From a checkpoint of a small image autoencoder.
Model: 2.99M parameters, 48-pixel images, encoder arch regnet, encoder activation silu, encoder widths [80, 160, 320], decoder activation silu.
Rows from block 0 of the decoder of a small image autoencoder, named by matrix and row number. Rows with one number belong to one channel. Each number is 200 + 40 x the weight over its row's rms, rounded and kept within 0 to 999. All counts start at 0.
After each channel's rows are labels from the 100 images, of 14848, where the channel reaches its highest value: "top examples" is what is common among them; "lies over" is the class under the peak. Only what is clearly more common there than usual is listed. The data: simulated stained blood smears.
# convs0: first 3x3 conv (decoder.mid.0.convs.0.weight, 128x128x3x3, each kernel summed), inputs 0-63
# convs1: second 3x3 conv (decoder.mid.0.convs.1.weight, 128x128x3x3, transposed, each kernel summed), outputs 0-63

convs0.46,295,279,103,251,230,183,141,150,219,253,188,175,173,121,206,255,218,203,140,228,158,175,169,221,226,178,214,239,144,156,173,244,207,243,195,208,280,147,236,235,233,235,246,215,162,215,146,207,163,202,203,192,191,195,137,156,249,218,202,200,246,190,228,265
convs1.46,188,198,213,194,171,305,206,241,248,190,262,223,203,195,168,170,220,138,187,208,207,260,150,202,207,215,267,223,244,244,204,121,252,146,195,227,207,191,160,198,121,195,286,190,152,254,252,207,207,132,188,163,179,214,187,186,260,241,186,185,175,183,207,198
top examples: band-shaped nucleus
lies over: large cell

convs0.85,188,247,178,152,150,227,154,170,226,141,174,140,221,207,203,232,225,151,164,197,209,198,215,221,192,208,218,219,189,116,232,112,252,276,205,171,203,179,216,201,249,196,246,187,169,178,220,181,266,258,238,215,260,208,160,231,179,163,185,107,188,154,179,221
convs1.85,235,229,249,231,184,244,122,242,192,237,311,203,176,183,166,229,183,265,195,176,242,209,155,211,121,189,253,187,210,191,199,240,306,219,170,237,195,187,201,201,202,185,215,165,216,154,221,238,173,213,211,226,213,182,203,173,135,254,195,242,203,153,245,257
top examples: band-shaped nucleus; dark grains
lies over: nucleus

convs0.25,185,199,137,250,229,188,241,155,139,237,249,188,160,209,154,208,179,261,166,292,237,258,150,171,218,208,173,168,205,255,207,282,230,213,250,199,210,175,177,219,198,117,213,220,208,204,66,126,227,253,170,212,262,177,194,220,232,198,242,152,174,192,230,229
convs1.25,127,192,250,210,169,152,174,189,214,270,171,176,186,197,244,280,215,220,241,229,254,183,129,201,210,163,189,157,222,180,168,212,177,205,151,110,174,213,230,212,161,218,206,199,178,198,195,219,128,153,130,231,248,252,148,181,205,234,123,173,217,188,131,124
top examples: two lobes with orange grains
lies over: large cell

convs0.3,181,147,156,177,172,167,235,192,242,151,221,151,155,203,254,248,162,221,239,214,182,195,283,190,163,190,190,177,227,220,139,238,243,194,256,185,262,124,248,218,265,208,203,257,222,253,219,211,218,194,225,172,190,144,220,205,148,264,162,229,205,213,175,241
convs1.3,211,205,212,228,213,241,250,193,143,220,198,220,225,162,189,290,143,225,92,182,181,180,228,153,179,237,229,130,214,174,191,222,205,200,228,253,159,286,191,178,226,231,178,194,201,162,182,209,216,241,198,189,240,230,232,179,108,145,186,265,206,196,135,217
top examples: crescents
lies over: small cell

convs0.112,220,155,152,246,202,245,234,197,222,256,181,113,198,194,296,300,185,221,218,222,228,179,207,162,218,210,151,238,161,286,203,224,239,173,302,233,172,218,283,169,218,210,231,210,188,256,236,201,178,177,222,171,189,171,232,184,308,194,243,208,206,179,174,226
convs1.112,202,247,222,222,221,164,239,176,223,124,194,217,167,216,211,259,210,211,236,132,214,164,218,225,167,171,229,125,224,186,270,257,90,272,156,171,247,145,289,223,262,208,122,249,178,184,197,213,173,206,223,196,215,198,200,208,183,148,179,209,208,172,141,137
top examples: crescents; dark grains
lies over: small cell

convs0.109,165,264,156,197,213,235,186,216,186,174,154,185,164,205,218,114,194,199,231,162,193,165,188,168,206,159,250,235,237,160,228,166,242,211,136,125,208,230,222,183,177,258,182,92,216,214,230,193,252,174,98,163,85,268,261,214,144,163,230,268,146,174,252,257
convs1.109,225,189,144,239,205,173,145,233,223,214,224,216,141,224,172,149,129,230,285,227,197,180,235,207,175,173,171,210,197,183,209,247,222,251,273,198,237,219,252,215,165,199,189,245,179,199,155,256,143,120,145,138,169,144,134,201,231,237,183,214,204,217,205,154
top examples: crescents
lies over: small cell

convs0.5,181,184,232,260,176,222,189,210,192,266,224,174,208,174,178,154,192,232,187,158,188,190,199,179,191,223,182,181,223,206,198,265,189,246,196,280,162,203,234,216,167,249,208,201,222,205,258,271,130,195,150,138,195,123,226,237,299,173,195,126,103,163,214,185
convs1.5,205,198,221,190,159,175,139,259,191,256,235,176,191,224,198,206,267,219,264,222,225,186,198,197,191,243,163,240,200,218,185,173,206,153,161,88,244,164,183,146,263,158,229,200,170,180,169,163,180,204,174,196,231,224,193,186,179,277,284,221,257,138,211,138
top examples: two lobes with orange grains
lies over: large cell

convs0.23,111,188,169,165,209,178,184,248,216,162,106,160,235,213,187,168,200,100,185,177,238,224,160,143,208,156,172,205,241,142,233,220,212,201,145,234,163,137,266,219,161,169,221,174,180,187,212,208,121,181,180,179,116,112,186,228,147,177,198,217,200,249,137,204
convs1.23,215,166,172,145,179,292,218,161,244,198,169,169,168,184,224,166,218,132,242,267,202,190,238,203,117,225,178,175,253,172,191,176,229,197,226,222,283,245,189,173,179,163,195,193,208,230,236,212,253,173,224,160,262,228,202,170,215,260,297,227,167,201,247,215
top examples: crescents
lies over: small cell

convs0.58,163,103,165,225,237,210,275,140,284,156,215,184,162,199,253,190,254,201,210,255,216,114,195,158,230,235,226,249,200,277,168,173,124,172,190,267,140,138,185,204,204,261,168,261,290,234,261,187,222,232,206,237,260,217,178,195,207,243,260,216,237,200,228,207
convs1.58,252,209,208,231,246,150,276,223,214,239,206,271,202,234,210,271,174,220,255,173,217,274,239,207,149,212,96,149,156,132,267,237,122,266,165,169,148,160,174,195,188,214,175,163,224,151,215,230,120,253,214,157,234,211,200,173,206,120,248,232,201,180,240,248
top examples: dark grains
lies over: large cell

convs0.59,248,191,204,228,207,162,167,287,240,183,245,238,253,221,181,251,220,143,136,241,95,155,191,278,233,209,227,215,195,233,137,253,213,191,191,190,168,174,213,193,232,216,172,223,147,206,204,210,197,175,219,212,140,217,163,228,188,211,215,208,249,206,202,292
convs1.59,241,153,190,237,190,331,212,238,264,184,192,209,193,197,220,184,198,215,199,177,178,188,218,134,202,193,264,124,255,206,165,161,247,140,251,207,219,204,139,259,192,264,278,199,204,219,222,201,227,214,182,179,231,223,207,170,206,195,211,207,198,181,185,200
top examples: two lobes with orange grains
lies over: nucleus

convs0.114,192,179,192,178,173,194,184,136,179,176,209,128,246,188,126,169,193,199,121,115,174,347,175,184,255,221,205,233,216,194,192,211,147,204,240,210,181,225,167,210,264,179,99,192,203,163,189,178,226,241,226,263,166,227,202,177,229,194,126,177,291,234,236,159
convs1.114,170,196,216,231,165,153,196,260,185,188,152,209,180,160,211,151,232,96,278,256,184,174,197,216,204,202,172,193,190,186,194,137,259,162,293,186,236,236,209,176,185,187,155,181,191,214,193,204,189,91,194,190,160,214,162,232,207,290,159,155,240,184,177,136
top examples: two lobes with orange grains
lies over: nucleus

convs0.15,182,172,178,254,275,208,217,184,253,190,240,212,199,160,259,222,224,172,239,258,217,246,147,208,217,257,201,266,232,235,218,177,169,281,257,202,178,164,187,165,184,255,166,181,220,176,208,139,265,175,189,141,227,258,232,221,232,225,206,317,250,228,225,245
convs1.15,129,229,228,208,345,161,223,143,169,149,112,224,247,278,219,211,190,254,188,139,217,171,207,218,121,202,198,119,148,182,238,211,147,183,161,259,225,206,203,164,227,248,175,220,161,201,161,210,215,200,144,185,223,135,209,210,153,133,204,210,194,218,256,192
top examples: dark grains
lies over: large cell

convs0.7,262,257,181,236,155,207,187,208,227,255,228,233,184,146,261,230,185,316,212,246,225,177,194,236,259,180,205,197,232,336,278,180,211,251,164,210,226,245,146,191,155,242,216,208,200,222,206,256,174,212,233,189,235,223,186,225,214,214,202,197,193,251,199,273
convs1.7,189,220,215,174,198,196,169,219,148,208,185,167,183,187,259,284,199,195,216,177,183,125,166,209,185,230,201,192,200,208,119,194,173,202,215,99,232,154,216,223,257,230,220,208,191,213,198,236,182,192,165,226,201,152,193,182,184,251,62,270,229,183,182,171
top examples: round nucleus
lies over: nucleus

convs0.2,207,126,209,205,231,212,188,169,140,231,235,137,193,199,233,197,244,251,203,239,238,189,182,214,215,194,169,270,143,221,163,198,191,281,225,238,170,196,212,184,168,236,143,263,203,138,176,175,239,241,206,132,233,159,242,207,266,184,250,218,179,161,295,181
convs1.2,220,221,182,200,207,160,159,287,185,113,234,209,122,224,191,217,204,218,198,205,235,176,165,186,267,255,182,225,214,141,268,166,196,170,205,125,189,197,203,224,246,270,207,132,168,189,162,150,174,169,176,109,290,197,195,205,209,173,196,158,262,211,225,177
top examples: dark grains; round nucleus
lies over: large cell

convs0.120,222,200,195,187,217,174,185,215,181,144,217,245,167,171,149,240,223,209,208,148,266,227,197,168,272,206,254,278,227,251,170,136,208,214,217,104,124,174,187,221,220,142,207,263,213,190,242,183,186,244,194,242,226,269,257,197,205,202,182,201,246,161,116,153
convs1.120,197,138,170,276,190,237,250,184,186,209,114,164,197,257,228,173,228,135,270,235,203,192,151,258,163,132,194,189,201,146,225,237,209,172,189,217,159,212,178,156,157,266,176,175,206,241,175,265,221,198,242,174,93,200,172,219,127,113,180,172,173,228,227,220
top examples: dark grains
lies over: large cell

convs0.84,103,179,102,243,185,158,203,211,202,170,246,111,246,145,250,168,250,137,220,216,211,173,190,152,170,207,151,210,165,167,216,196,200,211,219,282,182,180,186,183,186,222,209,184,167,198,194,243,196,204,153,117,117,181,209,257,215,163,136,261,208,201,200,199
convs1.84,241,245,252,99,178,215,184,301,237,147,222,214,200,190,155,148,167,227,288,199,140,263,218,229,195,197,154,243,230,198,234,202,184,196,87,178,290,240,233,268,194,203,195,173,220,237,231,239,165,188,217,193,143,203,249,208,204,229,215,213,166,195,215,195
top examples: dark grains
lies over: large cell

convs0.11,270,175,181,224,260,226,210,185,137,254,181,280,205,188,199,181,230,173,175,186,196,225,211,192,246,309,281,206,190,173,317,203,196,131,290,241,186,153,238,207,178,166,196,174,237,150,229,184,160,161,166,312,226,191,147,200,249,260,247,133,256,187,181,232
convs1.11,228,241,207,318,213,201,209,156,189,239,194,167,304,211,174,260,212,201,245,114,232,223,184,213,212,213,167,221,222,203,207,193,174,221,235,302,144,191,178,196,167,223,157,149,214,170,182,191,208,217,191,214,146,162,285,217,226,182,213,274,211,145,246,228
top examples: dark grains
lies over: large cell

convs0.50,146,159,210,211,163,166,242,181,152,203,260,218,198,178,240,216,248,183,215,204,198,268,170,119,208,173,158,200,191,177,213,197,218,194,264,219,222,180,238,124,185,207,320,225,199,235,186,174,224,208,182,131,166,185,248,210,219,182,128,173,175,231,227,200
convs1.50,254,110,185,165,152,305,200,217,214,109,204,171,173,218,180,186,196,139,201,205,174,219,182,222,199,181,211,276,231,262,206,163,253,167,142,183,278,228,227,160,222,181,178,192,185,257,198,201,156,226,216,152,180,197,256,161,210,252,169,113,152,179,224,162
top examples: dark grains
lies over: large cell; nucleus

convs0.99,162,182,199,179,202,171,197,302,228,187,284,220,221,235,211,165,117,223,211,181,257,179,160,226,213,202,296,189,185,182,255,254,211,199,117,208,205,209,213,285,212,178,237,213,213,264,228,253,248,205,255,240,149,181,165,255,243,249,162,172,192,248,170,224
convs1.99,265,128,169,239,155,195,167,240,215,214,223,133,191,119,202,177,172,199,215,268,202,135,238,185,151,160,140,129,229,239,147,221,194,204,176,170,154,165,114,166,251,220,161,202,170,232,173,243,188,144,182,242,209,195,216,156,250,170,175,259,220,176,166,181
top examples: round nucleus; crescents
lies over: nucleus; large cell